A small contrastive image-text model, trained from scratch.
Training: muon at rate 0.004, 7200 steps, batches of 256.
Data: trained on larger renderings of crowded toy scenes, 90422 training examples, 20.4 epochs.
Rows from block 3 of the text encoder, named by matrix and row number. Rows with one number belong to one attention dimension. Each number is 128 + 32 x the weight over the matrix's rms, rounded and kept within 0 to 255. All counts start at 0.
# q: attention query, key and value (stacked) (text_encoder.blocks.3.attn.qkv.weight, 1152x384, the q third), inputs 128-191
# k: attention query, key and value (stacked) (text_encoder.blocks.3.attn.qkv.weight, 1152x384, the k third), inputs 128-191
q.273 [111  89 106 143 207  91 130 153 111  85 117 187 130 137 107  74 112 120  91 170 125 151 121  97 159 141 113 153 190  61 115 156 143 129  79 105 129 103 137 112 125 141 115 186 120 124 114 162 176  86 153  75 110 115 140 150  97  95 115 162 148 161 208 129]
k.273 [122  99  93 145  88  87  50 108 143 140  97  88 127  60 107 100 103 120  70  96 164  89 134  93 121 187 113  89  93 133 215 166  65 140 128 140 110  72  93 130 146 154 133  66 121  92  83 168 156  89 128 103  77 151 158  83  96 134 170  51 138  75  89 133]
q.274 [163 150 147 110 144 126 104 123 153 144  72 138 139 154 118  92 158 125 107 127 125  85 161 167 129  96 173  86 121 120 153 119 131 169  92 151 109 147 138 109 179  83 108 180 114 106 144 122 153 153 140 142 126 137  87 135 105 108 143 114  96 130 147 110]
k.274 [135 149  98 121 178 174 173 167 103  77 132 118 154  77  85 101 131 112 146 135  91 138 164  95  82 101 111 171 175 103 170  87 143 105 131 121  98 159 115 118 134  87 141 110 115 153 128 151 117  94  76 159 124 120 150 121 143 168 108 126 180 109  76 114]
q.275 [142 135 136 140  76 209  95 107  90 104 164 147 123 140 168 195 150 121 136 109 120 164 153 151 174 144 119 117  69 136 169 121 128 138 160 101 114 129  82 158  68 127 121 107 153  81 138 112 104 133 162 121 106 108 188  70 150 135 119  66 100  87 107 120]
k.275 [112 154 135 104 125  85 205 160 140 118 136 132  89 141 168 150 169 100 102 140 125 126 135 176 181  77 145  95 170 172  83 104 120 137 111  84 158 155 176 131 169 145 120 199 137 136 128  62  91 180 155  87 195  76  69 117 134 107 136 152  59 200 185 109]
q.276 [160 111 123  86 170 102 107 135 117 175 119 148 161 121 119  98 153  66 142 132 114 105 104 150 173  72 162 130 165  71 165  83 124 171  93  93 146 152  99  92 107  92 107 185  63  86 114 161 127 137 114  95  96  53 154 132 121 162 146 166  72 126 144 181]
k.276 [109  68 130 171  86 137 153 118 132 146  85 126 201  54 129  90 105 183 167  73  89 108 119 141  90  81  93 152  98 124  65 104  97 119 144 112 101  88 128  89  64 141 139  88 138 116 142 132 108  44  82 150 176  69 136  91 169 184 122 126 185 130  96 104]
q.277 [125 101 122  84 106  47 130 191 147 117 164 159  67 175 105 155  72 160 112 181 125 144 118 121 135 186  78  71 196 133  90 152  87 155 150  83 151 134 178 144 148 145 173 152 127 169 167 121 171  93 138 102 153  98 141  93 197  40  69 146 151 198 169  97]
k.277 [ 87 170 125  88 130  91 151 148 138 169 141 130  91  99 108 148 144  75  75 104 151 145 145 124 141 175 141  99 107 114 119 163 118 131 117 104 193 130 121 193 171 155 105 105  89  95  92 162  96 124 199  82  78 118 129 136 122 133 148 119  96  63 144 121]
q.278 [120 101  81 113 138  91 111 128  95 126 134  75  64 109  86 154 123 138 137 108  49 152  94 134 193 118 123 115 143 110 111  36 150 170  80 111  80  62 148 163  79 149  88 153  87 179 151 144 103 131 176  96 106 117 199 158  62  99 139 130 108 166 186 162]
k.278 [ 82 119 174 184 125  77 127  86 129 100 128 107 192 114 138 119 104 103 131  22 148 132 135 118 116 142 117 130 100  84  92 147 126 103 165  87 192 144 158 178 128 148 166  87 134 100 142 118 102  97 117 146 121 150  94 144  82 188 154 101 209 120 180 135]
q.279 [135  71 137  90 107 155 152 121 110 131 152  80 149 152 137 111  86 125 139 125 173  88 102 138 130 107  58 135 128 143 142 174  77 100 145 127 187 113 152 101 152 145 121  87 144 163 120  84 127 161 144 135 183 163 177 128 113 178 112 116 163 117  91 110]
k.279 [113  72 162  76 133 104 116 138 145 115  81 111 110 171 118 114 134 139 123 177  94 141 121 131 128 157 141 122  40 150  91 149 140 115 136 143 102 139 160 126 155  65 125 134 195 160 159 130 150 120 121 167  93 175  77 147 116 117 166 184 129 169 104 142]
q.280 [ 95 122 118 177 111 143 123 138  75  99 155  94 133  88 137 121 118 101 125 107 124 120  95 100 120 112  82 118 149 129 160 157 128 132  99 135  90  92  77 109 173 111 117  93 143  76  98 154 105 169 140 105 136 168 111 186 191 137  96 181 102 100 188 179]
k.280 [149 121 146 113 118 125 118  90 130  80 164  91 155 143 179 129 161  63  94  99 140  83 134 119 129  98 165  95 129 130 155 150  98 108  77 108 200 109 126  76 173 181 127 180 162 155  98 150 139 155 135 163 141  95 107 117 132 143 157 131 166 178 161 135]
q.281 [149 186 206 171 102 122 207 104 122 140 158 136 165 151 164  97 146  82 176 112 103 183 139 138 162 148  91 173 195 116 189 115  82 132  53 132 181 128 125 154  70 144 153 114 166 128 100  80  76 156 154 123 160 107 111 184  46 171 163 123 160  91  69 141]
k.281 [146  85 158 111  92  74 110 104  98  96 138  88 140 145 136 202 148 114 167 178 145 138 133  89 130 118 125  51 134 144 122 128 140 171 137 157 119 108 142 158 128  88 175 135 157 124 118  80 139 135 105 134 105 206 114 109 180  96 138 133 133 106 129  60]
q.282 [109 191 116 148 101 122 142  92 166 152 184 156 160 139 168 163 165 135 128 123 111 180 179 125 150 161 130 142 178 137 160 156 143 157  76 115 169 154  94 173  99 136 146  90 128  91  93  91 123  99 163 129 137  85 136 148 142 117 148 112 123 107 122  99]
k.282 [156 109 104  71 105  39 119  95 133 153 112  90  85 160 111 186 143 130 113 149 165 103 121 152 162 131 110  92 154 188 198 111 127 138 133 135 142 134  96 133 166 139 147 154 139 139  75 121 143 125 117  84 147 159 167 129 174  80 142 110  91 103 147  98]
q.283 [106 144 123  77 196 161 155 139 132 153  94 154 148 113 130 100 153 112 144 105 160  92 102 114 113 121 103 145 160 107 107 114 118  90 137 120  96 116 133 166  91 173 133 156  95 142 163 124 138 157  99 132 140 136 126 120  97 162 154  75 109 117  84 168]
k.283 [ 91  81 159 151 103 159 129 129 156 138  92 176 125 134  79 152 115 174 115 148  90 151 140 142 121 174 129  98  99 133  83  85 163 145  93 148  78 118 137  96 141 155 152 125 123 116 163  95 153  86 161 149 121 158 110 161 124 135 109  78  56 102 122 146]
q.284 [140 148 150 130 104 133  79  77 138  95 118  80 131 152 103 147 182 132 133  78 140 103  97 181 117 149 139 115 111  93 149 111 147 114 151 140 145 150 104 130  98 106 134 126 150 127  88 137 107 116 129 170 156 162 119 112 109 102 136 152 112 109 106 167]
k.284 [122 134 144 123 164  95 112 116 137 109 122  94 192 182 137  99 127 103 183 129 132 114 156 129 111 100 137 155 173 144 172 185 126 147 144 167 145 186 163 111 110  86 157 131 135 162 137 117 172 182  99 119 141 135 130  96 159 129 120 132 175 164 145 135]
q.285 [180 111  97 196  55 146  83 149 155 127 126 177  91 112 101 102  98 134 175 113  94 126 105 116 135  96 178 146  98 173 102 150 174 105 167  90 125  84 150 130 189  80 145  56 181 133 110 137 150  81 107 141  74 141 194 145 174 148 102 129 146 133 170  77]
k.285 [141 164  55 143 189  58 138 124 175 135 145 113 117 135 124 117 121 134  76 109 104 119  98 164 161  95 153 193 142 136 164  89 110  79 150 105 141 143 120  85  99 127  77 179 103 107 130 151 199 139 151 139 136 130 161 119 116  90 115 116 155  99  91 154]
q.286 [136 142 147 132 156 117 157  62  86 100 162 111 126 123 167 178 142 111 154 166 160 129 130 132 175 104 100 149  92  94 154 132  96 141 114 145 142 132 143 126 111 173 118 137 154 153  85 140 106 116 177 136 148 130 174 135 102 157 173 133  90 155 152 150]
k.286 [108  93 133  80  85  67  87 100 196 127  80 123 135 141 105 118 112 155 115 117 117 130 125 130 139 150 118 117 102 137 130 151 104 162 119 155 122 129 150 147 145  86 146 110 171 166 112 130 111 107  90 104 119  99  94 134 130 167 153 103  87 119 116 106]
q.287 [172 158 114  83 116 135  99 171 160 156 139 154  95 112 121  40 142 130 153 128  75 189 109 154  87 127 113 171 195 103 121 103 170  46  48 147 105 113 126 163 132 139 127  90 127 126 175 140 154 121  80 127 164 111 127 141  87 148  82 186 187  94 139 114]
k.287 [134 102 162 168 126  95 115 143 114 106 164  97 125 122 128 195 127 144 166 129 111 107 113 168 171 142 166  42  68 147 171 140 130  83 119 110  78  47  81 149  73 194 164 172 149 100 145  84 149  94 217 142  22 214 134  92 179 123 110  64 180  34 111  89]
q.288 [114 154  79  94 130 146  99 134  97 107 138 125 127 149 116 168 110 127 103 141 138 111 119 145  80  96 116 106 151 103 121 144 115  60 110 134 133 126  91 175 146  84 144 150 156  89 142 154 161 134 111 134 110  85 118 125 162 118 130 111 141 117 156 144]
k.288 [145  84 114  89 138  85  86 134 129 168 115 145 173 128 112 147 137  83 112 108 124  98 167 122  89 153 185 123 145 133 127 164 140 165 107 128 120 136 142 117 173  74  96 179 126 116  92 179 165 133 130  78 108 116 149 186 122  71  80 169 136 123 180 119]
q.289 [149 133 109 115  92 113 140 137 123 102 141 135  85 109 120 143 146 137 160  87 120 130  86  86 133 105  87 127 129 118 121 115 136 114 153 145 124 161 126 114 144 109 107 113 148 144  94 152 155 117  87 113 165 183 134 140 163  76 108 166 138  78 122  96]
k.289 [101 164 120  85 178 117 155 138 113 140 137 132 151  86 131 108 118 142 124 129  64 106 106  79  96  92 142 112  87  94 130 130 101 140  97 158 143 152 148 146  91 150 143  99  75 129 152 155 117 122  67 107 121 154 194 170  70 155 156 101 126 196  83 125]
q.290 [ 78 105 118 128  95  89 132 144 128 126 166 130  79  89 173 103 143  98 135 115 130 144  82 107 120 110  64 110 119 111 177 123 168 111 168  81  62 201 170 139 181 141  81  65  95 170 128 103  91 105  94  83 124 141 204 135  98 110  67 137 133 161 109 106]
k.290 [120 108 130 143 166 140 172 168 129 121 112 139 112 117 156 145  75 137 179 125 108 175 119  81 147 150  82 105 138 142 160 100 139  96 153 185  99 159 136 142  91 104 148 125 145 122  90 130 101 100  89 157 116 186 124 135  91 178 129  76 120 152  91  91]
q.291 [107 183 129 172 101  77  87 106 140 184 115 127  98 135 153  99 107 135  92  91 153 184 111 124 103 112 155 109 173 183 129 140  94 104 129 103 170 159 162 152 160 152  95 152  26 111 120 135 108 111 165 101 113 180 169 123 130 134 168 170 188 131 121 133]
k.291 [124 145 134 182  62 200 139  94 116 138 112 113 126 119 147  68  61 152 135 109 143 175  84 120 151 157  80 152 133 110  74 108 110 138 161  76 170 129 126 197 119 182 151  87 149 122 168 151  55 163 134 197 117 126 165 121 134 147 167 130 111 107 106  62]
q.292 [102  97 130 146 122 144 114 122  81  70 137 180 137 144 142 178 111 125 154 176 118  93 132  86 127 151 135 112  99 124 158 150 154 191 147 131 203  95 166 173  61 121 113  73 117  99 154 117  62 158  67 191 109 133 124 140 138 123 107 145 117 139 109  88]
k.292 [144 120 145 151 104 118 155 175 148 120 174 163 120  74 167  73 100  23 124 150 123 115 111 170 142 119 142 155 111 164 164 135 175  69 175 124  76  74 125  67 162 135 189  90 136 102 188 112 172  94 137 116  45 136 113 145 143  88 162 124  74 154  97 118]
q.293 [125 183 156 124 126 142  86 141 120 115 192 154 108 101 118 124 120 130 129  96 104 148 143 118 145 131 139 153  88 166  84  72 107 113 133  98 124 127 148 146 146 121 140 165 111 146 114 154 146 160 151 147 139 192 175 130 125  94  69 139 150 119 108 115]
k.293 [117 160 110 175  93 165 137 111 131 128  92 106 103 131  87 111 110 182 147 130 135 130 109 168 113 132 154 134 131 105 144  83 140 116 149 191 184 123 112 101 118 154 161 136  70 142 176 187 110 137 137 119 121 109 135 182 129 153 124 150 149 132 113  77]
q.294 [ 73 130 156 113 136  90 102 246  88 219  95 186 108  98 121 121 178 143 167 119 179 137 119  93  88 139 125 184 103 148 120 155  91 150 177 189 112 197  95 153 121  94 112  82  98 162  54 141  59 177 102 155 119 167 171 200 108 113 115  44 107 161 125 126]
k.294 [174 169 166  59 127 147 121 170  81 198 165 140 179  80 133 172  58 146 255 144 124 216 111  60 150 139  88 122 111 134 163  77 146 117 138 153 137 118 127 189 107 109 123 129 129 128 181  68 160 153 150 133  51 208 208 171 113 123 127 138  93 177 134  91]
q.295 [153 165 122 150  84  60 122 117 108 156 116 131 148  97 189 118 102 180 148 146 129 141 101  97  90  86 132 112 188 152 147 138 129 111 190  97 138 170 100 141  94 147 126 150 122  96  89 173 106 129 179 123 145 115 118 212  87 127 122 110 183 112 115 143]
k.295 [218 176 169  63 130 157 135 197 141 132 183 144 163 168  32 137  97 178 130 124 116 130 171 133 172 142 107 105  84 175  71 134 103 170 143 116 119 117  76 129 145 177 154  98  72 224 103 139 105  89  77 135 158  76 145 125  40  62 133 115 124 151 127 120]
q.296 [106 155 156 112 153  78 116  98 164 140 164 110 156 147  88 171 157 119 101 106 226 121 120 138 152 145 131  57 117  88 137  91 146 162 104 101 114 176 156 155 149 171 120 132 108 111 170 103 104 182 103 150 137 124 212 179 109 159 112 100 108 168 111 105]
k.296 [160  67 192 151  53 209 172  95 128  63  87 158  81 136  99 136 141  89 136 112 138 147  80 128 155 142  68 139 147 115 160  93 176 105 120 120 131 163 166 129 173 194 121 148  94 155  98 177  96 156 162 174  92  77 116 185  69 153 123 196  99 153 210  84]
q.297 [102 132 101 127 156  33 122 151 133 132 125 123 138 165 130 157 129 135 146 113 109 139 151 159 103 142 147  82 150 111 168 136 170 119 124  97 140 156 163  83 148 118 138 170 194 119 151 142 121 120 101 132 103  79 102 131  86 128 127 157 142 153 124 167]
k.297 [169 136  53 171 172 113 176 117 133  82 158 125 104 116 161  82 139 168 110 122 161 110 171 150 138 139 114  92 118  54  84 130 137 169 178 118 151 131  60 138  65 140 182 181 115 147 111 202 116 135 133 164 118 121  96 188  13  79 126 126 160 144 155  47]
q.298 [125 131 124 100  94 115 127 134  97 106 126 112 167 100 192 119 168 151 121  91 129 114 119 117 131 129 135 119  88 125 108 119 195 135 110 152 126 104  92 196 136 119 160  72  94  88 147 121 102 150 106 255 144 143 153 142 186 164 121  74 137 141 104 132]
k.298 [128  98 140 154 187 190 140 128 167 159 145 203 126 112 126 186 121  72 163 116 102 152  78  95 132 128 190 146 115  66 163 117 161  95 126 183  82  95 170 158 162 126 102 212 198  96 148 115 109 103 147  50 119 119 160 156 117 136 116 128  93  91 165 144]
q.299 [ 87 172 116 119 186 107 123 166 168 146 103 157 166  87 145  98 193 142 130 206 105 112 139 184 135 111 129 104 158 161 120 117 137 116 160 108 137  95  40  52 135 104 185 146 181 152  68 108  92 106 145 100 215  83 108  76  89 156 105  79 119 135 104 142]
k.299 [123  87  69 110 119  35 162 106 159 167 142 136 117 156 129 128 174 206  96  93 136 105 187  84 137 130 130 122 204 166 142 165 109 185  62 188 108 144 113 127 145  71 109 187 163 145  90 124  51 153 114 124 134 165  67 164  79  95  92 111 169 125  72 126]
q.300 [152 138 131 123 148 130 139  96  95 140  76 130 116 135 170  66 105 101 129 133 121 151  67  87  93 107 104 194 145 177 146 149 114 122 143  79 113 141 112 155  72 179  85 109  95 119 122 134  85 141 138  83 110 164 138 155 132 125 165 151 101  99  90 121]
k.300 [130 157 179  59 103 151 158 171  94 120 127 133 147 153  79 132  83 114 117 169 108 154 122 155 136 158 148 143 119 192 116 171  88  81  99  90 165  74  96 174 174 119 113  45 110 234  93 107 135  75 139 141 143  91 146  80 178 195 129 149  95 207 123 137]
q.301 [120 124 134 154 131 143 120 106 102 107 142 133 141 118 164 183 151 119 190 181 142  77 147  87 141 154 111 184 139 126 118 110 119 157 145 106  68 236 138 176  79 161 130 156 102 112 126 174 149 154 114 114  96 144 183 178  75 126  97 104 166 113 129  91]
k.301 [172 173 164  80  77 209  96 193  90  93 111 128 118 128  40 149 133 190 138 117 136 128 172 132 146  67 130 152  72 137 100 106 109 133 169 190 161 104 149  65 120 150 211 114  74 172 146 131 145  99 112 115 116 156 128 110  98  35 133 187 148 184 161 107]
q.302 [105 152 151  86 174 181 118  99 165 165 147 170  99 175  97 104 132 105  96 105  95 140 101 118 152 149  71 147  84  90 125  78 116 126 114 113  89 126 148 126 107 128 108 147 125 171 133 133 150 125 109  76 104 173 133 136 118 120  55 171  71  86 111 111]
k.302 [ 88 150 110 168 125 129 157 165 128  57  76  65 137 145 106 122 142 151 111 172 121 118 134 161  91 181 126 132 108 141 153 120 100 140 113 139 145 151 148 125 121 129 142  94  80 151 125 157  97 110 118 138 159 106 142 116 177 144 123 162 156 143  96 133]
q.303 [168 107 160 139  85 133 178  88 146 139 119 100 134 113 178  77 136 113 110 133 140 102 110  97 198 123 112 112 108 173 146 155 106 162 170  98 145 116 134 108 109 147  98  82 127 136 134  87 115  80 162 116 200 151 156 149 109 173 112  81 117 142 112 118]
k.303 [144 104 187  85 126 180 117 161 160 118 118 169 129 179 110 131 118  97 102 135 118 115 113 106 171 139  74 125 117 198 155 118 117 131 103 112  65 131 165 118 144 146 107  96 160 152  96  63 102 146 100 162 177 128 104  21 156 163 159  78 113 117  78 191]
q.304 [138 132 127 144 145 101  98 126  91 144 139 188 118 136 143 142 118 120 173 164 118 134  76 136 110 146  67  69 124 162 142 138 144 123 162 148 121 115  65 150 104 114  99  83 107 150 119  60 113 121 140 189 135 144 103 124  72 120 169 100 120 165 174 167]
k.304 [138 172 172 123 104 111 154 140 145 112  77 123  85 127 143 169 191  67  78 104 143 202 100 113 140 124 101 153 203 128 129  83  74 193 152  82 120 126 155  92 147 210 120 107 148 110 181 118 126 178 119 131 106 123 192 161  95 185 122 109 174 100  89 156]
q.305 [121 152 121 109 129 173 112 165  95 110 167 172 141 128 116 121 117 147 167 147 125 111  65 121 154 223 190 148 151 128 106 104 156 181 137 149 128 123  55 146  98 101 101  80 193  80 181 144 180 101 180 163 101 119  78 123 104 144 177  84 149 128 173 130]
k.305 [135 204 126  92 134 137 154  88 141 137 131 118 114  85 135 159 215 107 161 114 215 162 101 114 202 131 119 116 176 141  62  80 109 151 160 116 183 130 200  96 120 160 101 135  75 147 180  96 126 111 102 141 104 168 121 163 104 192 170 148  77 145 152  91]
q.306 [194 108 132  96 104 125 101 100 114 104 140 176 125 196  91 108 109 123 148 130 104 129 141 124 152 145 142 123 117  95 126 109  52 114  94  80 143 102 126 154 147 138  96 164 135 103  77 170 143  29 152 134 160 111 142 127 122 108 130 220  97 105 108  94]
k.306 [173 131 157 138 168 149  87 206 150 207 137  79  89 127  92 160 121 126 123 114 166 162 156 146 167  68 103 168 143 118 187 116  67  95 102  84 133 104 163 108 203 118 159 119 118 135 138  77 141 111 156 117 130 134  67  94 152 225 172 134 173  97 130 135]
q.307 [125 145 138 186 115 130  76  99 150  70 186 131 126 149  32 120 130 125 189 107 121 109 136 130 203 132 147 121 147 120 141  79  65 142 102 152  95  98 104 139 193 160 130 152 136 156 128  85 161  51 112 122 152 127 133  96 120 102 130 138 110 103  97  85]
k.307 [133 139 141 146 150 143  90 181 119 169 157 128  77  75  66 182 139 132 177 142 204 165 103 122 112  93 124 157 116  97 185 113  88  29  73 103 185 133 162 104 159 140 103 159 103 114 166 112 191  96 145 101 139 126  54 145 135 154 207 149 134 174 171 137]
q.308 [ 61 136 155 208 144 167 154 147 145 182  99 127  79  99 139 132  98 107 158 141 158 158 127 158 141 124 112 125  95 181 108 121 144 164 118 144  62 124 156  93 134  54 116 116 104 137 196  97 196 152 100 132 124 159  81 100 122 150 119 113 120 117 121 144]
k.308 [ 56 167 116 172 114 149 119 106 121 110 124 154 184 134 149  73 216 162 136 171 130 132  84 140 136 182 133 117 131 109 101  73 128 125 113 156 155 160 152 144 125 128  88 129 113 104  83 159 116  88 115 126 105 109 160 125 111  85 137 131  68 173 192  75]
q.309 [165 132 112  43 115 140 138  91 133 112 127 138 138 152 125  71  99  99 105 110 119  94 142 100 132 105 142 151 107 113 133 136 129 128 129 119 185  79 135 126 140 163 102 132 124  92 106 202 113 106 145  99 113  90 102 138 151 128 135 167 137 137 135 106]
k.309 [ 74 168 117 111 155 165  89 141 147 198 138 136 149 113 125 118 146 141 139 161 126  88 137 137 107 111 170 114  95 135 133 153  95 140  64 113 138 137 117 152 120  80 160 132 165 154 124 101 119  83 117 160 133 172  76  68 142 156 129 168  95  98 127 153]
q.310 [171  87 129 122 152 136 151 163 128 134 134  98 132 108 142 127 138 155 117 158 135 110 106 146 118 122 192 168 140 130 102 135 151 154 102 105  83 142 132  95 115 133 183 147 159  94 188 146 119 139 120 133 119 137 141 163 128 114 119 161  96 104 163 155]
k.310 [ 92 114 132 137 128 105  84  90 142 130 127 111 137 126 155 163 115 141 100  71 178 108  76 137 190 152 158 133 125 147 128 132 127 149 156 165  86 120 110 109  98  97 116  93 126 110  91  93 166  93 150 171 135 118 100 131 138 114 134 111  90 122 126 126]
q.311 [118  99 145 144 103 101 185  98 151 163  86  99 117  96 152 129  75 168 162  63 145 132 173 152 119 111 150 116 106 131 135 138 118 124 149 150  64 139 144 110 155 102 145 131 122 131 149 104 184 175  90 136  98 146 144  87 121 136  64  99 139 120  79 129]
k.311 [ 82 145 133 144 141  79 105 122 132 146 128 146 195  98 118  90 147 177 123 150 123  86  92 181 105 167 169 130 109 104 170 109 130 141 122 120  87 187 103 123 121 101 113 170 141 122  55 161 145  86 118 153 144  89 131  78 113 103 111 129 102 113 180 109]
q.312 [134 111  78  97 135 140 175  97 151 118 148  74 111 117 144 144 133 115  79 159 123 156 193 152 113 145 155 123 127 123 126 158 177 144 112 151 139 142 120 114 151 172 160  93 126 129  52 156  92 132 123 124 149  76 108 156 131 131 119 163  99 143 109 135]
k.312 [138  51 127 132  96 120 104 114 141 114 125 117 106  70 127 133  97 153 121 102  46 136 182 154  86 128 168  94 106 116 120 148 132  68 123 167 121 155  90 139  92 116 123  92 116 129 127 125 160 180 139 153 230 135 124  98 146  49  61  90 148 151 102 136]
q.313 [147 124 118  68 100 135 148 140 106 112 203 114 124  99 128 132 135  73 148 166  74  97  96 125 133 194 152 175 128 109 142 146 150 131 120 109  71 199 104 123 199 120 123 110 213 116 107 137 144 127 135 101  82  85 161 107 175 141 134  69 190 118 132 111]
k.313 [150 100 138 141 149 145  90  68 149 106 174 144  98 136  84 164 108 117 184 179 155 104 149  58 157 160  80 134  98 113  71 109 142  91  97 160 138  80 142 126 107 183  87 143  99 103 144 112 138 107 134 112 151 133  93 159 115 106 123 118 155 205 118  78]
q.314 [117 146 143  93 147 122  79 197 151 123 142 124 225 137  93 133 146 129 139 155 129  83  62 114 109 186 153 177 166  83 126 117 163 130 108  98 134 177 132 104  92  77 116 159 170 104 156 122 138 136 173 121  97 156 165 142 160 114  81 151 103 143 177 130]
k.314 [122 166 122 131 120 160 149  92 166 118 150 142 111 155 120 154 157 129 120 124 181 118 134  82 141  96 113  86 137  94 140 162 153 138 151 152 157 100 103  59 129 127 110 146  71 153 162 108 149 121 163 131 113 138  94 215 102 119 146 105 139 132 142  94]
q.315 [126  79 114 140  98 166 147 135 132 132 103 185 129 178 134 122  78 138 114 160 117 133 118 101 148 148 118 102 126 126 126 112 134 176  89 148 130 103 167 126  96  46 136 143  88 128 176 171 136 130 181 150 137 146 120 147  87 106 148 187  69 136 154 125]
k.315 [ 73 175 176 121 139 168 130 135 145 165 112  74 194 105 137 108 186 142 103  83 123 160 103 124 147 113 112 139 171 133 138  73  49 180 109  97 127 120 156  83 195 122 163 116 121 135  95 125 124 153 157 171 100 175 120 110  98 174 157 129 115  98 149 123]
q.316 [ 77 162  95 155  94 164 119  74 138  86 141 155 112 174 117  89 123  98  95 128 127 159 122 117 112  78 130  88 139 100 137 121  50 102  78 139 180  83 167 122 160 124 145 119 112 110 193 101 130 109 158  61 164 139 148  95 114 162  93  98 167 100 145 120]
k.316 [140 114 110  61 146 132 110 154  36 105 129  89 113 173 116 113 130 141 158 210  44 159 128 136  75 131  76 154 107 187 111  70 160 106 131 142 130 117 165 140 177  64 107 194 128 106  59 153  59 105 110  69 153 112  90 114 179  98 132 144  76 130 159 108]
q.317 [ 86 180  86 183 161 128  86 139 146 176 135 125 165 109  82 144 131 130 159 143 161 149 149  91  66 142 109 118 136 124 104 126 155 125 157 171 155 108  83 138  69 146 120  98  91 150 131  71 110 136 128 162 180 153  40 189  94 143 156 127  96 164 121 165]
k.317 [149 174 110 122 107 111 164 180 118 143 133 186  75 138 132 125 157 126  74 109 104 168 105 130 136  93 144 120 134 132 114 141 180 137 198 167 115 155 107 150 128 104 130 127  96 139 184 127 123 130 112 119 104 101 199 117 120 149  84 116 112 100 175 155]
q.318 [ 97 144 134 151 159 150  91 120 174  91 140 147 139 150  96 130 123 164 138 115 184 149 175 136 141 115 167 110 126 110 152  97 145 153 107 143 145 104 141 116 130 159 176 124 101 120 122 171 112  79 126 130 157 152  98 160 111 127 133 147 111 126 118 100]
k.318 [115 109 107 131  85 131 114 161 107 116 120 150 125  54 139  90 135 151 150 113 151 144 116 157  82 103 176 108  67  84 141 107 130  86 119 124 187 159  80 112  88  59 115 147 125 142 121 159 170 135  88 139 144 125  91 105 107  43 157 139 107 112 170 155]
q.319 [108 170  71 135 159 154 153 107 128 146 166 161 115 123 124 108 104 141 149 134 135 155 119  99  93 172 152 115 122 112 111 135 133 155 134 164 143  76  91 116 105 108 140  70 126 109 144 108 122 120 135 144 152 122  82 162  93 120 151 109 165 163 170 157]
k.319 [149 187 129 138 123  93 114 159 123 152 104 185  84 103 136 164 180 155 107 134 143 146  83 135 131 171 143 173 121 148  87  63 153 147 160 141  99 134 100 125 119 100 118 156  95 127 160 143 123 129 112 157 132 123 127  86 137 154 106 132 106 146 177 140]
q.320 [115 117  41 118 109 155 154 186 152 126 138 148 108 176 157  93 120 141 121 135  92 118  98 119 104 169 157 133 143 113 150 106 126 104 150 121 141 101  94 148  61 131 191 148 108 114 152 101  77 122 188 108 167 137 107 107  80 107 131 142 152 120 130 104]
k.320 [ 95  76 178 190 111 103 103  94 121 107 101  54 106 168  70 142 104 136 153 179  61  88 140 103  80 133 155 105 128 122 132 100 184 110  67 107 114 129 134 141 108  66 181 154 119 106 154 113 169 112  95  43 172 124 151 107  69  98 112 141 109 155 135 145]
q.321 [101  92  84 154 114  52  81  98  85 118 156  71  97  81  92 212 147 131  85 196 124 141 157 147 152 135 164 174 141 160  97  78 105 182 129 128 162 143 131 139 125  89 116 119  71 137 148 118 140 142 152 118  96  99 114 109 122  90  96 143 180  72 126 128]
k.321 [130 150 118 130 175 165 116 177 158 102 142  59 171 143 138  60 200  66 136 119  70 106  77 131 225 141 128 184 155 124 113 159  86 145 108 127 170 139 102  68 112 176 167 106 124  95 137 174 137 125  97 161 130 142 186  89 120 122  99 160 108  90 165  61]
q.322 [ 87  94 124 102 137 157 126 139 116 133 130 130 114 124 137 102 130 111 120 129  84 144 135 127 149 115  90 153 109 147 153 139 116 137  83 134 122 152 196 150 104  92 191 100  98 138 189 154 158 147 143 110 146 130 113 162  86 132  49 116 142 101  28  90]
k.322 [134 118 111 161 114 130 112 145 136 107 125  84 124 141 100 138 117 186 113 120  80 160 139 105 150 140 105 115 174 118 137 111  77 151 106 127 159 153 168 123 156 161 127 142  62 111 151 164 175 118 120 115 105 128 152 131 155 104 144 131 165 163 140 138]
q.323 [116 114 146 131 114  95 121 109  63 155 100 110 111 126 142 129 114 117 136 107 122 111 108 128 122 139 131 145 136  71 113 130 180 150 134 121 127  53 107 121  96 131 151  99 134 177 100 146 138 145 142 111  99 139 162 133  94 113 125 131 126 158 152 133]
k.323 [115 132 127 136 107 133  81 142 112  88 158 107 117 116  95 166 117 163 154 173 152 139  93  92 112 148 127 135 171 124 139 128 157 115 123 152 117 120 138 118 138  89 125 135  95 127 100 154 144 124 123 106 172  97 126 158 123 126 125 136 144 118  97 126]
q.324 [165  71  75 158 141 169 130 171 183 130 165 173 117 200 112 115 146  91 155 122 167 141 141  90 124 161 115 101 150 138 130 150  72 120 168 140  89 173 119  91 148  95  50 150 138 157 160  93 125  95 162 158 151 100 151 133  88 199 149  99 152 123  79  91]
k.324 [ 91 116 101  83 114  92 127 120 144 154 119 156 112 114 153 153 125  91  32 124  74  95 153 153 170 116 102 109 107 142 171 146 141  92 119  83  51 129 155 151 127 100 133 102 175 123 140  89 138 111 136 199 110 113  97 123 207 133 117 138  85  80 139  98]